config = dict(
    model='text-conditioned spectrogram diffusion model',
    train_examples=26041,
    win_length=400,
    text_encoder_layers=8,
    text_encoder_mlp_ratio=2,
    positions='sincos',
    init='torch_default',
    beta1=0.9,
    eps=1e-08,
    lr_schedule='cosine',
    weight_decay=0.1,
)
Rows from block 8 of the denoiser, named by matrix and row number. Each number is 128 + 32 x the weight over its row's rms, rounded and kept within 0 to 255. All counts start at 0. Numbers have three digits each. After the name is the row's rms in percent of the matrix's.
# q: attention query (model.blocks.8.attn.q.weight, 192x192), inputs 0-95
q.42 098:153063126108122164142151079089133131090125153124156130143128128134131109218144113115155103087187114153170146103068163134154066133114127115142138105101033161124175137132109144137140162169137157128087081073110181142161142123072095170094145133112119177109098085173126119100103130139104043057
q.43 081:114082083095136118053142174106127132189125159109182152132093085102149050134065102140159111128177150191144129130152077110087135143111107123145116095170127099122173182109133178130166140079068165105136131064076043089139148083128123167202121130151176098099097131070135113151134134172095094161
q.44 088:132153133134044109101120103107151130132153119098161127139172136156056102082168152142055124212125133104159137178143078117125103101150175067107217115090184165124124139148145122170171077172187169145088132140146080137109154080143151071147152124165117084073104113154168126107077137138123151120
q.45 088:167121128166138153111087102143144133092151132153121186109135101201097132150168123140095049122151127114141062072090152094111142097103163194166137091141122139178169109087118165130102117167121085136072104118115160143105161132095112111083153115100081144106126119160090175137128164200142108077
q.46 090:189103121023097115168088141095130103164110115069125121133163152117140120110074118177184149095162104120109096171170107115109168157092165160112099127122089143203055112147122126136114067129179145100058092094122124116127179127131146118153091127089115095155186091192169170102156075179098134099
q.47 094:178167133175082111150147136159133126101148131141144132091126085185125108164172136150163127168154172172141147091099109162129137092075061136136129109104067083098175130127080135046099122167100115161142116084166175181099120154120083067119069085200112125140178175141172148096174157100158140143
q.48 077:121187101128091141141118057190076157182117131141142077158101146121065159125188166140126106184074163133164094112154148171162118066149157162081145151086150168157097134107113150170134081095142063125163153193166168154133148162084077133132067136125125115080116156098130156107108171152130181140
q.49 094:132200119117138176132101133124143073053125186121106169122101104148159090168133080064168136106164069153105091125130116145094112145140090116123112124090102126179131189145144108135166110144082065148111113150166145118089115136130095101120125141110130187164129133135192112156104173164132168141
q.50 093:129148110091152135073113157177099136144136191157123222110159159134121118172123155113180110135101156154114160112157139104154154104183078108158108152093145140181092124131125126179091082188193197107151183099079111108120121135184100120101113122120138090154107138127130138149113129146095109080
q.51 088:176188127174153129209117109126116096126146102140155199140130155206163124190120168129084090178090093137107165089067129117161117166159168141119122130039134138119123143138121124162081073192152106117136114137107197150159108120030116163137094120160100127144095099179128182106122150160124114058
q.52 102:153132084163168119158117102208152155168136086171161158114144131139071140088175166155106040169157104106105139102139153138106128127089193106129130115129107094138156079126104185151154109172189107134175152107083119128156116106083070119163127104131141038117120135106132152096114121140098157089
q.53 085:162171122114161198149074117091134092136081099125134214152127157180162049162144111106129096118101113123092120092106178150120092183115144106153101116133112162160148155158114063094171107115123139125104073105107161127101153137120091172140164098146159186124135101170127125062150168154144124158
q.54 087:142184090147106172135119123177147117118141093104109109115182143118108132097197094149127147156134140117118119124140143143083155084081148158134168150144105106127137125109080191107111074098204114110143165142155164165113134134123103105179085161169156148114114144096146171152145145147088155124
q.55 088:171121078082212064127164120155140108125118183102095117105116137145189103146097110164158155094130143194160112143161153067108147120138151141148127119094050105127118157110160193131114152128099113131160089081115148110113073164106136171170087111142163150091164100165135139125121160136087093096
q.56 086:141141111080168109108076176142094123139139177101148207138118110125126133208136174163139124065143165123081095146082141106111176200163158151171134109055109089168131101162140093185100115161139166125134118120088104139138146090147105132115132100051123113138116086120080119120120071160089106106
q.57 098:109096074125178117114131124164128139086142130156150107183081128070112108158099152164114142152142112138102078172203124126074184171150094159124113112101115124126095165134143108102101162125117148150114171148152095084140125098131156153097169123080131145111177104129059108147115157095098103126
q.58 096:088133106110134151119106237104118125096065140136127129119133145091096078103119133141151167118025082135144093123099135108118096159173137119121119097147141177153090155172135065175113105058116127160129200150091068174124164130093161142149116170151166092148096096166147116180126184140134155147
q.59 083:105197112196132167149168113138072125173066100187113152152127110124091094121144143111081064177090141131098146109116144106192127148209095139154168124180112104149123096115093140131141143182118118094119117103103052060157119159161096138177090163140086101191087079099108154116098166112147146191
q.60 087:182180124120132086165124159138131127117165139087140155140159133180094106128122114128138129132093099139136145141148133075111172117079171149099141112109118131106142088148075078190128104070087140141093106145178189170089137170097142139170137132157090119154130076189185152091176189167135180163
q.61 082:179151112128115122143131079159080090145122071147113144104083136178141196128106170137120119167106173068159151132112112129121134112173169140154138177088161090100074090136109176161109087146219033155132142148142147084139185129125154075167144129145124142125109110081122126132064102084107196078
q.62 080:152189113183146104174108187077082171149140124211131130103112164174100112112166146086085140161111108115127138132108124075095125089180081147155152096101156140082134104128112187108152156111062137142163143159145142127156085119073093151084152125132155137110088152154104121105143103090146119131
q.63 077:169164139098113161136114129103080111140103130123094247077114093138122176103177141121147122130117122052108073119089148146166079119118153159138084117106141097165098155094085178112130099166127085119084062114082107084150154126128052115169132177150123142136101111178169151165134131208129130126
q.64 111:084166141107155093065121157149203106095144108149196096085140160063133134112096176096125153173113114095081104130176129100078162116137117129168145134087102075122129085114122132135131162128154141083138136150076088085125112170121163136174150123140168105183104126108102091160140134191080107110
q.65 116:150103105110068178144104188106083173125113128140067114168101099139135111129163070163164138090123123114157063090159089174146125081141129147140129116134129131153125093110136086123126109144116091167094106068228185146132215129177111035125131135139093126105182173158175081085142149114160171128
q.66 100:135145092112069125098110106129113138152152192151093138144149060175108118144189091151146091166106148109129105146114131154105139143110136101059119134109128160119180124152104109162138068063131112178099131122142134225053127120121175054120094090142129152113171127123155122093158119187151142102
q.67 109:082139143118065125081111105128121147206134163158089126149078125189144123113144079136139156109110156114090066145178126093126122102091182105080143141136131177064145093146113090127144134093123151176126149109143106250110116134144155089125102092125116125140148124171121144099143155123131165154
q.68 127:013111133135146194113139125135186153144107137100133105087193141101175203123140160108086121130091151103106107163117104115178117125154126099128083156141090106059148102115123134082167171089154168109167158138114155132159069131202109120152164131141147096175103153086164105092124111160132099160
q.69 106:147146128127072112204121099129121174172119088130049253133125100098124104175091155141167117114087114086111106078116138147167154090119072134109101194166177147111144123136145098149082085198130181149140177116137087092105144111128122146136182106084082112136103141140122175211133090135189139135
q.70 115:115146170156127120062092121173128056119155160164172194109165120152166121155127154122139128166100090133144123166120116084163144108176155127101151146115148150139100097155133045167128098146105130131139192202151107161098160139132141111115115074128149086153159123070113100165117188173132122135
q.71 118:094149090127123187094137175094097080114130111072144127173114134099098128138133104075093100086161119166183192123083116127165082187134106112118110064089106170125064159127130124106124056076117088161099070111136133125123198062104131140119144167116162159095188099145125158168134132166087139105
q.72 119:081134120108098131063144109153083122131109182143122169136109097104147079129149045108098095166135170100129090145176142140170103175145138102100112111077090178140132090112141098135160077059118153151155144104103165193117128142171118132074086104132164147100156099077044136144134133129091093137
q.73 119:120119112157131121148203037161195145146142119134096172124147109112121123126140168131131047099139121148146175157142092183183184136094127121137099163160119146104178148088131131139132132097169105151179111131097108123106108146107091142124159104148161133150097124090122179063095121141083137132
q.74 123:108157161143126155125095137147071170092039067200131118152109140133195101113172057108081124149110120156156150075099121197174088131113090106110075082107115152177133138043131104072109134102102095166120152112161158149124119135122105113107080136178141151099142112142104121122153195112199123115
q.75 114:180132126118054115192126168103161156191189081152129176134150158142085159137129166108105166154090164094106053100114158070146140099105127104125169142091158101142189101159076113187109107162130182089115075125117135153110119132139177057206111107125094125151167120124100121144135086156161163097
q.76 101:111146111086152158087090135146160052114132132110142108126154137133177114097051148136104158110151086118086046089142153085070077116148125099117157120104102144129070124120162167085099182149110139138111137126121046108122136158075130180185100118125116136134130098154134078116167166158135136150
q.77 133:149153160093092133163106140148064074079103081095098127188068123090142124153109116144186151094136103131171130120102109102119106150158110159103163142090148211155037141154150096131092120119106056136110143138206158127170193104115136137126139149116092137099163108171084128184162141084150156107
q.78 105:161120090120099171172116125111088158191110079126108069161076141145093174105206068148186161101149126110139101068147124139127092124107119143135141091147091162141109136163107190144136126109120054141113075110189186118106159120110126080104118133124079142097155155166136167093165092111095172076
q.79 105:073161136098142166141171139066183100150106084062168129149190176057081190092079185109112120138137155097117181159099143073113072159174156104151121110175161130067094159151122121125132108140116102118085107128079096092179121089154129184117165120100160135138059102124130169138148095143083104182
q.80 098:165156069074124089110169089162104162171116142092138156109140108117114069166166096143183120147151104166123110139142098159194116101116140106114123153103057145135114097113119125158133083110166125184102124129116132166127166117203131079144145107147121133121222132065097155132119165170070162129
q.81 112:122116126150110104207125099119106184083164073149114206134094090119087120067186116145126060178124056091141130086073119143151135056111091154118154156144175142178167125123139114144114096135172102115164106095123116085100135091130123142100148155096180117159041180172080126155148188080171136119
q.82 129:191143126098106131136184120139134111178140112032104197119094141097143163174087155136143126121161154126092145168172126141118116155135168150157110131132133170102095127179127162143125074088055086143120103142108157148093098172076142214090146104074106120146117098125116200107155011148082151141
q.83 115:184130074136155119160163106163193138152176127121134135118078162121133125122156196100143103079154144139105173099151164136096145111103127101139106143139131085132167094132111173156135087149143155113150116155095138127060064153055112183129158148139172132159113124112155145081124094136110124066
q.84 111:146159157121120078143140092173128106090100088086123153123128124085178121185088149148118116113143148183137129147130108109161132117154143155109166155157129182114126117159153098133100132169107124156136188159135098186138147145085118191104113123163087138126143115093094165165171102104121107143
q.85 119:162135155115063142152144093077142094154179143062124188119152132124110165170090163103158143101091168107112157163070131159130135075105151121121085190144142123116154114184093106174142096122111157123113065159041109179068174090111121115164122104165160085163106085112110171148153069193174102112
q.86 114:093125104158140096100176139166123170150119159100153076105144110115068105102123128143106111143152083136137158201129100124171162131148140149145088083105128152083151174167134128113134130055131156148176181141125135066188093150186106169043143119120146139108127200094124127087114172075061095168
q.87 120:079123135169147168119107109126166197168173121243134170065173114133119150064145137129113067157102159119117073082148156116178095103115110123120112153155097055106168081094100107122143150142131229114132174117117083207106084181118127094171129090170132128167126102099125109122108119139128140086
q.88 130:133146140153109155147126103078162128134147064127191166127191159109079183136122144161129071157138092142140137137075110111143124120146111101190179140174107109157184137126077115168148132102100096128077087125095127166125140123130135076216138137139118119128100129162157159087102122177131153129
q.89 114:132106104148167168141137157160168163150089086079134152141080170128143133160133113169115086061164094142113183015170137189165100166132087142158102152188121152093094189104126134137116090119124090141090157072148119126146136108080134146170157107118136115114121111133184159128128133149105131077
q.90 110:086144173120124136073123172121132091126129118153173169131204127133106128112125124174068132160124141124105084142127152067146063114132159071128181138092095130101119086132115115153148181102122121142097139178131091170091118139179138068108100145172117089111160110120131126135130144169112149137
q.91 116:098138156113123174086142109077130133155122134071146149104166145095082168186118139101127097118161176096136147172140126149210134115166133103155117139110135166094121132125106133155115097091149087142077122152093133116140122094160178140078169143105124088132124133123102180147107061181117158115
q.92 119:124099154132124103187157142127144099155172150114105080119103088134092125072170086123123158155157145140127131201078124109111185124070156120070105130165131082140162083154102172148140144096178146128185073108085185076126184096194098081113151125092175151131118190089144114096136117104108119132
q.93 118:195131112185166119177108106161127184093133151190114148091088096180172125112158121150144115091130081124147133104081166109100118133053062175153131121139164098159170186082098120142104112186113191094172140087096154150163054128061118226080134127092127133109082125137122127129140145071181116111
q.94 116:109087138157148079110111092146158109101175176159167085112132108145175080103181106131089111150155087173121132108101169080111113167121098128137119081086109093145184148122119198061175185123126178135193132158081160142140060140108142196110109130163132138117097160130122072134084160143135082170
q.95 126:147089123167126102146090128163089156062094139166144095121158147159158128143154108163132130109120101095153117079139166176148122132133112137142103114080130072173156133125064123173110129184153097130179153141211167126079125168080150124074082154134121131120151151171155118120114118104115098046
q.96 120:158184088127122125141175078184142139140140129101141157101112077116106075117141108159120139136138142124142105145171110157135162130116153110138120120158106158066138097136176139131191102079149146176195131140087106139121109129129120164103143127143141104104109163103096158062126110126082101158
q.97 129:148092071027125166091191148120151073183107158024119147129089109113132102169114165100127147076139138145133115199182088119104155181155197102098135123151131148100063121193186152118154080086100118142114127134076099104141149126146170148104178122099144124131170093102114162113150100132064178168
q.98 120:145101129131113099120071180086093098144171173169091091118106165180152095134159130137143192127117128152087066111123139098095146111109128119144151106125103091143165112137100153149096144156113193074109159102178163183121102113102180097122076116150071111155093138198204108135116140121143101078
q.99 115:151108181119096169159130108093085121136121129106090141147112159106125137156129102121189089096168128168110190153085165166171092163122163104130097142089140176153140140165078110128119111060092023156108123146149166143119143085149121109071110149120123153088157115189159189112157088102117154105
q.100 128:151142148156078155191158129120126170158119115155105140169122175126132175124185094123190197147129145094104078063129104151099099079059109117083144134130156082157180071102098157143132133137142111117112077097150189087087101130169139059167116151110068120091169129153184126096102065125146172113
q.101 141:066127120133092147154182138157176172205150138138126159072135157090138170079091141097148149127077135089109103129191121141159157081112127118165099155172131092056161087111174152085139133132170167110149145102095155080131066118164147125105182093104136131176102147097109109138127097126086104176
q.102 105:080102195159123179152111039092137167153130162135078147153125126137129144105106128074058117117155144105140168173061149106115077087155098139154169164120186115129111140165113129174141107178102155109141126093073120079192096092189109117150138150062086165163089138106067137182163166118201129116
q.103 105:103091108098181150141091109097116147131089086154117101160100170126107200147041152117146091107096145079147169150144154139152082102184121149110091138163164164128091111184147104151102151123136093103077174142203091049186168115148077142140146156079128130162069099175158156116150139120111106136
q.104 117:068122157124107146073168160088125142149125165151131091124132125114175125099109105114148195113104196099136122088183127125118126167114126106126089089122091133105099121099176113038123211109116193110133161140096130162136102174188115106171116101186125147126178086117113068130103101106124103191
q.105 125:149120188107108172121162080106094165098146129127096164162142127180111155190167076115122107142120113175150120152097121139122092117123126079192164163139153182161162170173108064157163124118093101157118107113120128192091099152151087182095143100088083134123107105109117158117159148064203156174
q.106 116:134096169159114078162166115112186134180168187155138076090133142129156135107113139107078162125103167151086100132132153110081115133108124125191119101114090079076179148144118163143141183170135182078187134172108146145144040156134138186127090139127097126160084127117157093124091140094127099155